{"encoder_arch": "vit", "model": "image FSQ autoencoder", "dataset": "short English words printed on busy colour backdrops", "train_examples": 22605, "image_size": 48, "crop_scale_min": 0.8, "horizontal_flip": false, "bottleneck": "fsq", "downsampling_factor": 8, "encoder_norm": "layernorm_no_bias", "encoder_norm_position": "pre", "encoder_activation": "gelu", "encoder_head_dim": 32, "encoder_fused_qkv": false, "encoder_bias": "none", "encoder_qk_norm": true, "encoder_parallel_block": false, "encoder_moe": "expert_choice", "encoder_drop_path": 0.1, "encoder_num_experts": 16, "encoder_moe_every": 1, "encoder_expert_mlp_ratio": 0.5, "encoder_experts_per_token": 1, "encoder_shared_expert": false, "encoder_patch_size": [8, 8], "encoder_conv_stem": false, "encoder_layers": 6, "encoder_width": 384, "encoder_positions": "learned", "loss": "mse", "latent_channels": 4, "decoder_norm": "instancenorm", "decoder_activation": "leaky_relu", "decoder_widths": [64, 64, 128, 256], "decoder_blocks_per_level": 3, "decoder_block": "plain", "decoder_attention": false, "decoder_upsampling": "pixel_shuffle", "levels": 5, "residual_init": "none", "optimizer": "muon", "muon_scale": "spectral", "lr": 0.035, "momentum": 0.95, "nesterov": true, "orthogonalizer": "polar_express", "adamw_lr_other_params": 0.0021, "grad_clip": 5.0, "steps": 13200, "batch_size": 256, "epochs": 149.5, "lr_schedule": "cosine", "final_lr_fraction": 0, "warmup_steps": 390, "weight_decay": 0.0, "adamw_weight_decay_other_params": 0}
Rows from block 4 of the encoder of a small image FSQ autoencoder, named by matrix and row number. Rows with one number within an expert belong to one neuron, the router's apart. Each number is 500 + 40 x the weight over its row's rms, rounded and kept within 0 to 999. All counts start at 0. Numbers have three digits each. After the name is the row's rms in percent of the matrix's.
After each expert's rows are labels from the 100 images, of 14848, where the router gives the expert most weight on average: "strongest on" is what is common among them. Only what is clearly more common there than usual is listed. The data: short English words printed on busy colour backdrops.
# router: router (encoder.blocks.4.mlp.router.weight, 16x384, trained with AdamW), inputs 0-63
# up: expert up (encoder.blocks.4.mlp.up, 16x192x384), inputs 0-63
# down: expert down (encoder.blocks.4.mlp.down, 16x384x192, transposed), outputs 0-63

# expert 0
router.0 076:486487444491560489573535509423449498481545530481483484568566434524478533439486495536489451529500468482453529523524527503469447446477443509501514516446524481488503498517506520498478517422576398
up.0 116:445540466458481472581489446536476542383520537503462503496532512548528526539510552501511563472475437509534413510509452561478499502513431493402554556478547448500474526448521558555480533452551421
down.0 097:613438421550536497481495522494491473536501447442426414486503555429438503494505477462449503501510568469474524468522470451468513486467512446520537460513546507491537538493492427510479478505548520
up.1 059:503536565510505507469562463499528572513514561472533442419502560513498534542416496444507482466489487550449477469573446546489530536552488486490479548477581542459554484597474481527553539501496494
down.1 060:423497422503450419482541482527478503467464505545546501557497476456478487511456508528548455573548529506532468454492463532435510455443538500525472488485421474493516537418465485465517505530448473
up.2 094:406508487515520537481502509480483494452519477516532488490493532569471531569485432557555497559547553486455492450453513516447467557486457503411461531484507560471488435495524501548549509447490494
down.2 082:573554490461465571441502459503524500471451489497495463460479498487549501458553461546538456473478493524526487505443533520455548445440497478484592492481574419463504567539452559482443517516481508
up.3 116:439535492524464509526535441502630461476533492561492560475538474494555477445449493561445494494484508559509520504486537531546491446562479493534504483524400534444474511539484401548519541488426476
down.3 109:520489539475485513480545479463560559461522534509479470488452495502441532455501516457512599499559473595566531483544494529493492523460440479496537525476530520480510475461440524505498549470493551
up.4 116:431436490474499464512492484534473491436468535430518485519520429505446524502513561499480512531551510554472463548501468471509439499523530596492581522533489470497453495549536518542481480489462557
down.4 108:522588486548508535556530513468513471509496547473410510459474584534371504474514526445463442512469513494519535489561536493454515508491503547481489485499425511420531463447461447394569532463476495
up.5 114:501511599481548468489511530558519461406485491520499469610492514476499449399454508486525520534434506421500522464447510464498540517438494506545545519458476560541540540495523455509455562513462510
down.5 099:491545467526580466453497496467503422479400458491494474460522477482511463440509513470474480463581515511508478517489559489553545566471506483440475474527538548592520546573512413460488461526541492
up.6 055:541432474565527483519540472458531472477492432491430431520504496532583519477518539548453502453502545509484454499463517570522476567458566449498530518487552530470493517504534506498512494528521531
down.6 048:465497482553464497524556482525524472472502505510507505512485470499470507461592561494519502461469449492447487383521615502508540612513528553567478478439439583516525550426498431507571532562470482
strongest on: pink ink

# expert 11
router.11 086:498499500468469438407460570520470468574454466450517415496460483510486496533509539566513468525550483532472519552529547445488562588457529496534480448498475482556541470542503512480450506533469547
up.16 103:533516543540478458481524494520517457523507408556459456535515465496571516512546512473523497549453508492427516572501497557432439502538558472481563472453507472452486494559566486497524391484474531
down.16 085:568406473469506494514529514525514532520443495477470504479491581521473494475505441507486512503535501379486476498471496489500458497559545529518468501489547488497526534515491571533483538502492538
up.17 055:391524454464530491490507526506522443478476499470542528445493446463555526546498540487553542527512504536555481450473511447445527552532463457515539525540448477464507477550462512554534555554489558
down.17 034:436492481467459508477475543615482440467414534518511510511459523548510553434441509523533515493525569512457508534476560483560477478459397492521481478502542495569530604383485548518453527572497493
up.18 118:456489507526507505495531529476484504486555519506511496461526497476438501443496506423511422535535517510514588551581445448496488494476568546489470480485531429492463427482465484554491478505441516
down.18 119:480518535490336533493490498481558514543485476524480511571547443512540453490481555535505478446440507525537538523435536541484497556517527499446493510518434531525492496550542477461463456525397485
up.19 102:521539496501514543526478515449466474448510486538488444512422519482467559487513502461527550499531500485498486576495490500471483425509469474437479513466455521497533506508567504552467480565461514
down.19 085:543459506538482514491478492530412432534495502500409514488536492550497483564460514487458588486494406461501531471530471471458445463485529582471535473476474558520466510498454469479549537494554483
up.20 099:540501440481543438479478467512536486423601493461519527478574515552507473436462497468551499540444513486454580433502513620478528546457458549529529530503553544492461464506505488478619533474545514
down.20 129:550512484535445480499462507469450567609481444514523475556516547482459466456423489522489503574462557515502457547451456498461490585534511412480500524536445486524489490546481467457582478572441581
up.21 119:539490498554491480473518559494493426507470467425510545459490481548461447484512477526474397529480447471473554571513385499534519558466512545481460535525398445485452444543511518507517446513549543
down.21 133:503455375540473480507595476457541517420573531562483504536533540516543496495474589491522522488531517453546593488529544500464468454478548479553455493523512526509490523464526490490505494485511500
up.22 110:457455480497498476482517515438493439388444475527539514575440499588483478476469513463532517556513489459509508489502465514480507621499569499598454516499499477513486497488559477489540524492511513
down.22 103:429549447523395483437442509573510549496500451513486494418491480544510471454491419519460499507531543516520419516415485490486549583548495541470576514484509486513512439572453558560454487485421493
strongest on: brown ink

# expert 5
router.5 113:537528526518522538567466461505516547395542521506460549493564499484539518453518548513425529484424532463489466460530454593528517465509442477501476562481544529501456560499505530493570469457490406
up.12 083:450487533371450499521475512504497440554528529461446549503454492585547596512512550531566492430441553506577463470550460548573495559514501508548552485511557451548526434591532536523533466489616499
down.12 043:483478461502453522502453491467561498540563463533472541404502473545456533507447459483526541442525516429533483578458464504587450519480460507551379406540497500460547561552453533481453499581429498
up.13 090:509489492491472529573552547485492480517467523532532538490482521509476456470512491483469498519428492559495538459508477515490450502539521510554436529510487589433489483484478537469441552429529505
down.13 150:502523506524492517496535486507485452481519484467497520504506444525546552577531440481523500486514456499509578593496526515549487506531527433488464501486427461464474464529489512545420535555379462
up.14 056:556489485489523505510502401467503511442492519461475543567541415421480462501435499561544489538495503450504511472467449558461475460483426552575459525512513539497520546485563459436437403484538526
down.14 043:559482511489556500496499441550454519465580521548545477458492577492499569498471473510548455464535443456479510472490546503497476517451541514564491509407559460472442481498474525473432579498502480
up.15 103:544473482497482463552441533502474529532589537546506485472506571514449496426499492453490414446540576502517590473456543499458521481493488576505498501531560481464481515583478461481500418443553549
down.15 067:540497483471521465510458587542458462523527495433488452496570523499467548499519471538500514500571500451519471562508407531502496545521510499498545577535480491385531463531479519517440529533463511
up.16 067:547566428530508475453504500514511472451506407416534495496458499522554492567559478465495492461488458486434535552477543502482511505472489498535487494485420507519457530503443550499469424430554542
down.16 057:493478492504541475436507470523440455528481538513506517510464454512483490517513445480536492498524494454471630445467434505446473446412589482581548504529475394516477467488476555511420542487560505
up.17 100:515524409499519569550510446495545535504426502489524478512457492521482535574485458497441495506528545494457518585510539502521558572557569473506489534498595450464471503544469485524463554509546467
down.17 078:511460450456491442516488537519467484464542477473579503490484474474455429518458575514466395523500502507494489485523466437517486536472497461473610472483519468507543503440461496451512426544486519
up.18 098:503532475501496481526491567509482494479514488514492546413535461540478461525468513480502432537584542492484471464499490555456600479491541491495476548492490518464525503538494516502533553503535497
down.18 093:502497519421431424470536518492603478433531458434445493572531521423519512545548463496514452474532482575500450529497531481507405488524525556553484522496482509480428435484483463484484480494520493
strongest on: purple ink; red ink

# expert 12
router.12 125:474528473534516511479473585521505444572448486481524462545479533480479486558522518487474468531535498520462509544468498465500515534475569521467487455512453440550462433500464482530450459557509623
up.12 085:488450477441451480515446499511510464467518558508487509525463542510510550505471569458479561541546450494462591517472510520442423538483442509512427529488490514525504500551484530506503496482485495
down.12 079:519500472535492441433538487550473486464435509486449496535544484474541525454519512535464537472505472485420421464477473544455533515483531423513478459473482482618494508475489516570464491494479498
up.13 091:522491538473557538539546429505484582468522537480498515449460535570512500552497492510506511520421514562489510483528518501565560485497449457554516415468579447479553465503507512515540527558474434
down.13 087:462467542506436426518568572459495472493453514460415452537549498507484431517541448470528529517568507608457448493494488472508501541523548498529501515534517513540506469477473533496495530485436548
up.14 104:448551443469489502547502432456525512522488541476518536559469471545533466526479502465507565458521557473484571520498514546507534480503484563530524549491444525508501452472519553508554433572481493
down.14 097:545510517523583546482525577501494530493475458455478503513477468491494502450546496471484519415480476497500511525519497476470579477498472529473485453549546456480591447517505468471490475495477498
up.15 091:562499573479462482473554492506518551589427466450497552545526521524394447498510492485519445487543502508423468431502471508450525495456431491533553507470468570558494446488504399500470512522480500
down.15 088:481481567470572450538515560554446460446524486590566451477538432496508455574522435567464547548509409425507475510542488527544485583576447497478465537471502496551525485481454524525527474465525493
up.16 087:569424543448423474510469520520427503514495479566525527535482496523436521481487537538516458522540458508491525452440475582511444509535546486507510536501459484483434552471562481509445452595393531
down.16 098:546509506588475485475512488421509502511498533501536498482538596513512540474499450487542547446572510503531464533499500462538456461466515514480478535530482494502507436533448572411528444506451460
up.17 087:511446470565485467533497525501526401514459505481448458458492489539534549543516492539458571517456547510481510534585493598475549538482472479509539588504487530437477470481442526491520497509496483
down.17 071:547495514524470564535511540532512539483469497481517552446415499467434455473561544515527473486532474512532472427561490497538442463531542508543483438548514480464542470471506584530567458503496510
up.18 072:517512503500460502522525526496509565467446557482484459525545518571521500503551526493476519528503571478517513484565500440438446457473468544476444506540466564444493518594563493425487423528502510
down.18 067:573527504446519545493564481429528509499547517521432540468462441507467593501511580526515500565493530549488532589544493501516437465490498460461506564512516466503528521465525514549485492491525501
strongest on: white ink

# expert 6
router.6 100:459512514508543507543503475462468565396517502480461605515546538505572529479440516490420532467494519435532458494494464543507421432483498463476514542541561490487487519533446541516573472533537461
up.28 086:543563533511462495503469557437485545542556509454527491372474508501517483554509401523494503514529461466511492527463591447513496510418447486527454450439457501543507543470508475488481534501506487
down.28 098:427481518486373466462541447513552516465582433441534528509481542547590535511509530428463513477474456489534511518513546491476470478482560475508505467494448488487548411448510573482426509512484494
up.29 077:556454513417463449504541524492482474470426567452464425534485507488556477489472458540488584548484477527442518405505426540475517531481471542491518537526540464496521459459483464486481505477457530
down.29 064:475469506444484484458475424564507428482454477478462507491506520546514498534424430468468496544505516524512523582507526549489555482509466481448484489526490454509525470510431505507461479516464448
up.30 107:494530535512539543459489451524508518470575490595475488506450544543430519478457521453492510620504530507463443566493495510524572470511507458517557514443508475486502430575446525438500531499448554
down.30 111:572517462470512476449487462529503497498457528493438522391486468508459445456507541502527498500445510503447539545505450555471421483551506530534529518470451572528476503494484539530559531470491493
up.31 098:496449543463434579428507446545506449534546542472508505466426507492509519541493570544481502524487511474474476439511516567499487472568505523468503466477552521523468438571525523418476499500486464
down.31 080:550558549423540518467463548493533499425478466534456398577487544481513508528422541519491557418561476528513560529487485518409517575562525465503549486538564528523539506504506527554510451464496477
up.32 099:531523464481502577465479526528508528473445560524511535556482493494555508515502551482435526520512552514506492478479514567490472487500522497519515498555513490438551541508450540473492437548405450
down.32 096:433518509517525500492450473516506531452487464563524454468487528472486492440569522477452474496473547502465505527475474482503543447486556519467475502549507492428519513571474502513569410490521447
up.33 093:545504457483459475495491560421508512498505440476539511397428560478494485462468438530461487495564579514499441466552496434504525520506432492442491471496477528460486529480589487460456551544410493
down.33 093:478528482491487555519433513478495444523499561472442558562475474456475509519540589399508488575531511551509512544509441489536524469498480501495545472521504485523524579482449497470428527516459537
up.34 090:531513487414426464548481531510450489545538500562528547438457478515460528488490508540533464485476493467495548531490513528469485525446497557389526495453520469545500498518511460485415523542467454
down.34 094:514498540611454485474518526457509517457585496504459506536579556444531576468483507462503506528561550507532507529525547492536499464466481517418541424519560497448468520482436456484488490448490485
strongest on: grey ink

# expert 7
router.7 061:517560567527468443446476556506484509474494509446493481411504510488541507454531574458505565519503517481488501446558419468494561543455533477489466518497500518574494483513521489534587444498435534
up.0 083:492479495484416569440479527485509553564479570429492516477516531530512507493555522510530448521531479455440524506441460469518451547537489539484483488528468430477504429523535539504426472508455464
down.0 084:464570441524567476512444553493431455524536478488503514508430492506531498545456504474470445472425514492487493564500504497529472467529455507521523519504435555511505558395545502487513469504505482
up.1 073:616491528504532510522516522505518485481542431486506569532475524523502472446607427418554581522491486481488531519521532474478566470541493443471466521470505369468414460513531424543508438447498530
down.1 064:415449486494433393431529457531468476494484480525489555524445438527539490491474512500519456499619518491549565516516482466605515453548516452444438472523496538446534549526553521417539522470422534
up.2 101:455508465493513487473439536500507465465535493492480515435492441478479527443478487502508490519504503481543499474514516478515480532480507520554447506475532523511509613417539521546544480494470522
down.2 096:486477473547508455553491475468496542422490511471430454507494517498428520530565510529499467475566459506488496571502521530509546526437533506530482468432483529465550453476506475508474465541478508
up.3 084:507484479508546481508549521538545491445567512391527504587484448519448517455548530472498476531500505516491487556504501513571463561554486527508496433461463517474522609485505469481536494613459536
down.3 069:455558540605465507558543449456510509475503480449516578444526498482476442565493484536460543500562464561565474493509553464475532469543508460481460406491474422559551542464502482549485532475463560
up.4 081:482467454605529563501522562472496461546482482431516488499534484465501446505490528508519467446571519459489510510460548478545384477543488479497485487561502454475446527464485447518481530440536518
down.4 069:482534525496520506504493538547477557413463511538477445564592415464482489564507553470486504547445435495502467429493488492501534550490514436531452496509465537465544541521471424437585480461581439
up.5 089:534453506568372458532532517518476406582441571521453550463480560486428513482502516482502518465520486556542540494471474486448523545535468527512481465516481537510440461481503468475456537478476510
down.5 106:440553486502447527457480524458512521510473480546538486477449500500583444531474492497479510536480441516484561479525518472516535484415486562459489489444531482582522507486474501454541493499478558
up.6 134:530549560464663512503421549510491471490463505470441467567541492488529493509476526526417513531512516485435495483513477564544563443459478477500471486476555498534464505545472479499529443542520488
down.6 162:519480568520565562504506510476532561472456524516489541526575497524532528500476539543431504614466522457472515414504471493472497590429513546467596493410517522493551489557524478447563526426516512
strongest on: red ink; purple ink

# expert 1
router.1 081:483440464458543576533474454514497516450515508502503514559570488494539463474451517462522487492477478457489547555487441473513432405603546565474553507529471525449531552432464546453584514459525503
up.0 103:488474503529506516580480571492498542481507491433472511447437528490429482551457541535447490567522525480568488557497509519501479509473507531548525476445452523508536495519446555487480442529444502
down.0 101:542527448393423509485497482551547471444504558463507465503522541503480532466506483515523535464571453529462511525442500525537516509524585495523483497522513480449493541485482504503543467452459497
up.1 085:533508534525508384431493489450547561554518449526557437499424544460512451517481502456511566500472514493489515460527466470506551520468509449469405526506455505513528496483507610522529535550535417
down.1 103:465506505510539526453537531466514495550506544554488496498409430480535458537518420538477466510525511472555551437561536492471513607496466584544490438501475504515510543490497477487456501500524572
up.2 101:505524584445474522532526460562424436537466470559524491478488493487502528489522461504468515545508458476415523537462469477523592523484463467508484501503485442446476555554534486500459516537560464
down.2 081:529458513525419537466556453481510459475565479426501487548513417514484533561476469545431494576498506544483507517528568552564515554478546475520533437435576528516488495406511476520463585484520506
up.3 091:523506565452465526466542483502525462525473515473495470509443541541555538542483568469516482497549468498453456444483530503437610572563591540491518460500476492530534476506490543476535497538501550
down.3 078:570541460486544436486514516430521499538492501504584448472537441529485488485481418472585504417422477462488412499497527441491522436478523553529448518465513479529516506457464495522474460484413558
up.4 098:459490383547529452478553498517542479528499433491507497477446469464463552496502512456479594538535477496509493508495443563487519493581468458542496463478549550436497530573490425543530465464510480
down.4 099:442581560482484492438504531541500522540548554439537514529476538472530561495561501555491613464485458524545465552532424550531500470484540515577499423469529545490546482514529559485451487479482524
up.5 100:542475475560547432504567545514517536536476464408554514473552482553502537475518529493433519466543498486501505486500495500524509438529543540475532480525435490471424518491538476490564513465549457
down.5 092:529459510486572529469497532510423461477493471424523527499449531516436497482459517510512601521541524474535534433501540578528522511465494532535444521503442568496510538493592517471500572456468485
up.6 112:507480548541483491542493507498488467589526456388489465469554530501501487484531443509488473553546523472511486500587524457477567555516455505501450505537515594485442483474554518547576535434510539
down.6 118:491555565565492536576503569425459533472498532444478571570442442507517525527490505549428534489493485489512460554523559527503511532501507525495490503477482464440536516532488503454542523542483393
strongest on: grey ink

# expert 10
router.10 119:557486516496490550594528443491517504464582561530495561473506517476510498467522455450524540465436547497526451473526488575512490429549473442501473563498539525419495544458543511492539548455483423
up.0 097:514486460524576520507509522571528507476483447444502538422521507529540495532448469564486457492463395506566481582502540426493489476468537452506425600504499561515531458526509624441500450466474440
down.0 093:521515502489470521490501475562564554527528456459456626495431499516448470485506504515477516406482527427488495507464516588512522493465443474519493463496529477496475520520487489569520438481417445
up.1 094:480485463458638533553540462429446519457534553484485505500508528493498487511494560471482527448494525488497516479505504564525425419527473484441511549514566523496493540505458483508544530484595452
down.1 124:539543517437663559512562416494486511475554472549538490511528531523449552448524528445424448426488424543474534483434480467507472502533446440533466472450546579535445620504494496526579586524537479
up.2 097:471452512560412425484455377555514540534485496606460540554457418538441481500448477492542497479501490529511501492531506498421495505453527477473497513500449495538536482576492482537545506475513474
down.2 116:560521422473484535487509518483450507542544484470515496511497505486547432478531472546489512460516500462508575443524510519534524566445513478459516498511497492485529528494481549491527464528514518
up.3 097:505534576474440456536467602515472515521454491525489539557450508488441517548470550505474485482531516498509452469542476494521477451472442454505503540476513420506528495442492555424542586485458522
down.3 075:490523400620556516542503460537469499505480475531485509454544529516529542557551456505502499502462518478418492561477479556460528628488512435515552488484518548578489524543485466525647551558511485
up.4 095:536443473495467509562492586472527534460536539518420487445517481532478554579540542518498518491511500520536509519537520573482549427521503454470522558516475512535548478528495520432630530506548511
down.4 084:500497493428542454557588511481442491464518463478501527451468500479446512459440465524527545513519560475531472454552494517451486462482499581460603602553523559463520508415514434467478534459599508
up.5 078:560533541397565519485485442394503450487502497434458519547506474526438446487511488462565450494510493362471452532505520497505514555470507443486517484474482520474508434531487449504528522463492538
down.5 047:457484494537486455503524522524491492426522446565457486511528495551463474447506473568522487565446492479589524535539513455541523499462387512406498458492436472517529470471496470507509496362499499
up.6 103:561507494527511536463524443489517468526567468459542543470470516510509542508455484468442408534458456494476479573524511534542449468506445439515464444497482515432463592499457479523572483519515432
down.6 111:489475437577551451482489484505490509523500488525522451550524526496463507511487532533552437538461533503516571440495518470433563483443463497553547488507490527531515481518458499535434453502535503
strongest on: black ink

# expert 9
router.9 064:526441542474482432554534463507531563506495517525505498474509592478449523565544427454560567502583478553462475483492429463461542557502522457490474469495531509496550483522465522563495541590443549
up.0 091:448508438509528470494534493508484483491554505565556486504435513458528453496490461465498449546535506486498516404516450468443433474555509473487547449515437438506420510482475550522503572496497499
down.0 087:522524496489553545449412491477493459490473523430514423470503440463400555469523584489502522531481460449543501564522491461486541534525547504433516503562479477488526500481418513481530551496558461
up.1 106:502528462493444550533409473541462509430461528524516511505494458550445485540533527528500470398455533471535428448597430543536477502466499467527558446536503489473444523502494455574499472481522541
down.1 104:433517530511463533521468538473517555523522463454445556486485529462487551446422517585535463574512456497527474558503444482490515557462464493492516496556415492527561484515542552499502456534478483
up.2 092:489515540398525549584486459479531516480529461518541506540508551565482422515516551472483485539526504395463544500512466534497476470503510558579436424484400543538501490491460516515542429410544552
down.2 074:500511491476546502468482449468508506491446466517483461567523567526376539459511451506520485506435387483528493551503457450528516402463506476507538498517494529480540484531530544517451471465474499
up.3 113:518474479468614444502500540475507458462485532539543475559520486479500477503519412467470459544539539544540514512488434501539468565514516512528506489532548439559506536546559501533502462525550495
down.3 113:522452568556455491507481520500542492480546511509525547468439548544577498564509513379473466475419457519481529484452532447493482495509473471480480479520433473521506467545524505544497463480524539
up.4 109:546500512404516518464505488563539480420488504460507535475526488496549535498465399542522508436514496530421488530503580500451538520474486516426457517538497544519578513475508476524560466563517498
down.4 110:477516501484526459498477517516489531534557500491543518574503531468533536519541496544434577512517513491527532537475541503550504486468486535485495510552496418472453435525573531518486439449426501
up.5 098:446464462431523549525488534467519506520581524507442481571518514441451505526456401454519479543461512560482589515475512527491535447548475469539414562478606436474548529495527498476523539477572481
down.5 099:494599466539563562502536429462527548503515531517436469540473562582515498530559524475531495476544484453464451618463461523477528608500490529562489496530502543541485449511484457582478486486506521
up.6 110:487461544498578495521488502542520444515457502475548461493474527499549565470476502585578579460465482440503508537508516444468490506511469455532549462469556530493446502490445474536531509520518445
down.6 121:495474491484452448508548498523531494483497558513457515465530560520527494551451426467447516460480514490497451482538461480536525481508474492506559483484494452539466456523477509540491595495504562
strongest on: black ink

# expert 4
router.4 061:536547455520432502450532525526479441534450493509532443488422514486489484495468489566556461538485515533538430508481591477428535513529498570586516489499491451472479540487521504497449536532462503
up.0 104:464516523433481504474478487483484547485531447515486501499522424489591475567423537473534449486531527499454449547474513494569520495527556536558514447521501452453532436525445478482507551502530502
down.0 094:493556497508532458452508495502473549527415562488466553535471438512520533417490499576535502492469504440465544568436482556560521559546512508547528544453404528495462529432522489496498492507550477
up.1 094:535533551536496499551512579528467492453566450547518508454488448535483476501561487506452508552539491481493531472499502518486486433492544558494439505485509525465451545455516522492478489515488574
down.1 083:521446526510444595525503506501579484479486514515505510504565558472561548511492513539460459592454509530495508440417538496469537514567548448532564503529490475564521423553524557520585534463533513
up.2 110:519481489480554502493478556484515501502513563455501485528423433513544542460452586471482532517457576498440469497523510481513474521525508549511511514518508538512467512539479492496533507496478431
down.2 116:497481551481687515475499483625484411519538473487501568519521553473537499516500545475532484468542477467477518492467567529518458556512468507476432485499522421467437539477540498552560510590637507
up.3 097:517498461487498461476492522461569485482518464582506572461496525468559513464461549477502482553474494479459543459549485474491485483441510499532457515466477574505473460444510508552562526521585461
down.3 115:476465460466464459537560440473454511524540514521477497529503508487493452593493490529512432463508600478474451571429510484522454519543522473476537514512483489477476478537576529534525499515591534
up.4 095:544567499514451519476523473469505456439462567483457480515611530504492551515462460477532479568472493486471403484495502414468539481406490509509500445500523516502501452490464528540458515559522534
down.4 093:548442477452408511549531457516576548546496497539508466485481522547491468497480522584566472480568477570517474528494522483517470603485460452496513478507464517506520582532508524526481436494412532
up.5 103:477502508486545528499564615474447453456509553512495477509391459500438487547517481468486457441528454556576486572499483534465559447475527486513452543575511469514573442483519472503523482595484554
down.5 094:503457557481462466454626446439458478538501546523477464531524491526506529533498386517518503470490503539508501463426460552530443490494503518431564487506468534480475424507413526531454539499532531
up.6 095:529492471539546483482520558486498457533510540538518532527466486464479520505542608555530565510542464556542576510502441504430499518568550496477506538518417505491500455568482504474515518532496531
down.6 106:500510499423360555542466503566462529490450529467544473469445510556482476488494514526548444561489513531457399553484599460528495495475465472555448447462509441502488590469535537410458502488417525
strongest on: red ink

# expert 8
router.8 109:479524514425557428466454534507483480463483436418517470491501484509542485442505485514504514467564513499452530543523430436523534521447561460450500502512502503514485488568527559486555449580529523
up.16 091:551472565526518504470523555472524500493594468518511548479490555429494491494498518546454485471444476494572500537523466526440509490532514506583552430517463547482442555408465473494453559459478526
down.16 080:455558497513477468466473516524529503511497537398474461579568504494562541511514534504487472476445532477435472508493453536546451538588525528508507541482521481423468445511510431452519445543458487
up.17 085:532506528481422476472471506608401436569517473470559463497457537479509450480519526524512474523499543526566497444503492432533478450465455471437527550532467436487479567446453522428527469539502489
down.17 067:506476612513463510551562598446463545505533562508521533506501416539553445492459517521471572472548428563535543513556539407488500509503548473429473466516490539465567502510468525546457452517535527
up.18 110:534470564510500488510499486541492515549527464521533481450516569581545504460493506535464479524546494544471574444443463462556497550443543457463484463417567491526529518457478510509473594574465486
down.18 105:494492529427540559442524506459512431444490547507494549535453497465519526507521544482537594575499477501528466578517499538479536497546567554513510483499409453537516405562566495497522480438583488
up.19 096:522407549428494491510544476473484565553505467517466546463461480460496525504448476475557476544572467520448607498473484515482457501512445451502460546562456517455531532499513532523438569443409575
down.19 089:537512525511517497472570487543521453513579488488443442539512493538543476543435560498472582544470502513467538523512520494437528446558488499546496520471536501515480506436458485496510507456389450
up.20 117:542518495507459530533489487495512515479498456472505479528454519533488457484468571542476522514500499458452509486511534530539513526487519549546511498476526403384422491574514476481434544444492447
down.20 106:471547511380534501505508575501511460527554505552531444502515500454466508506499461431462470532496532463515512531460436456450507505593512513448498542536544480483482425554485463507533480514558493
up.21 079:506556594538453469465437538509493489473513534526398526554460564445528500518522538458517481553522593510553445423500481582548540505464523480494488501492530489463482474501524470550397541579522450
down.21 107:451488582434396505496479490506513579458513450526490457485492451488506556483459452462512513572452520462532505432475533459528525534480478497481581473501550518562560510546512523531499473518423488
up.22 091:476451462465483577505485470476511451482475467493476481574447514517554490557483523535495482500488535503432523581522542525503498542531472521410393477465567531441491520504458513494504529499505452
down.22 094:452541515526504449471458473511460519499434486519557532535552513487512549468519532496539511474510506492455453491460457516581501411487557527494534448551452487549528539524499493423511492595557498
strongest on: yellow ink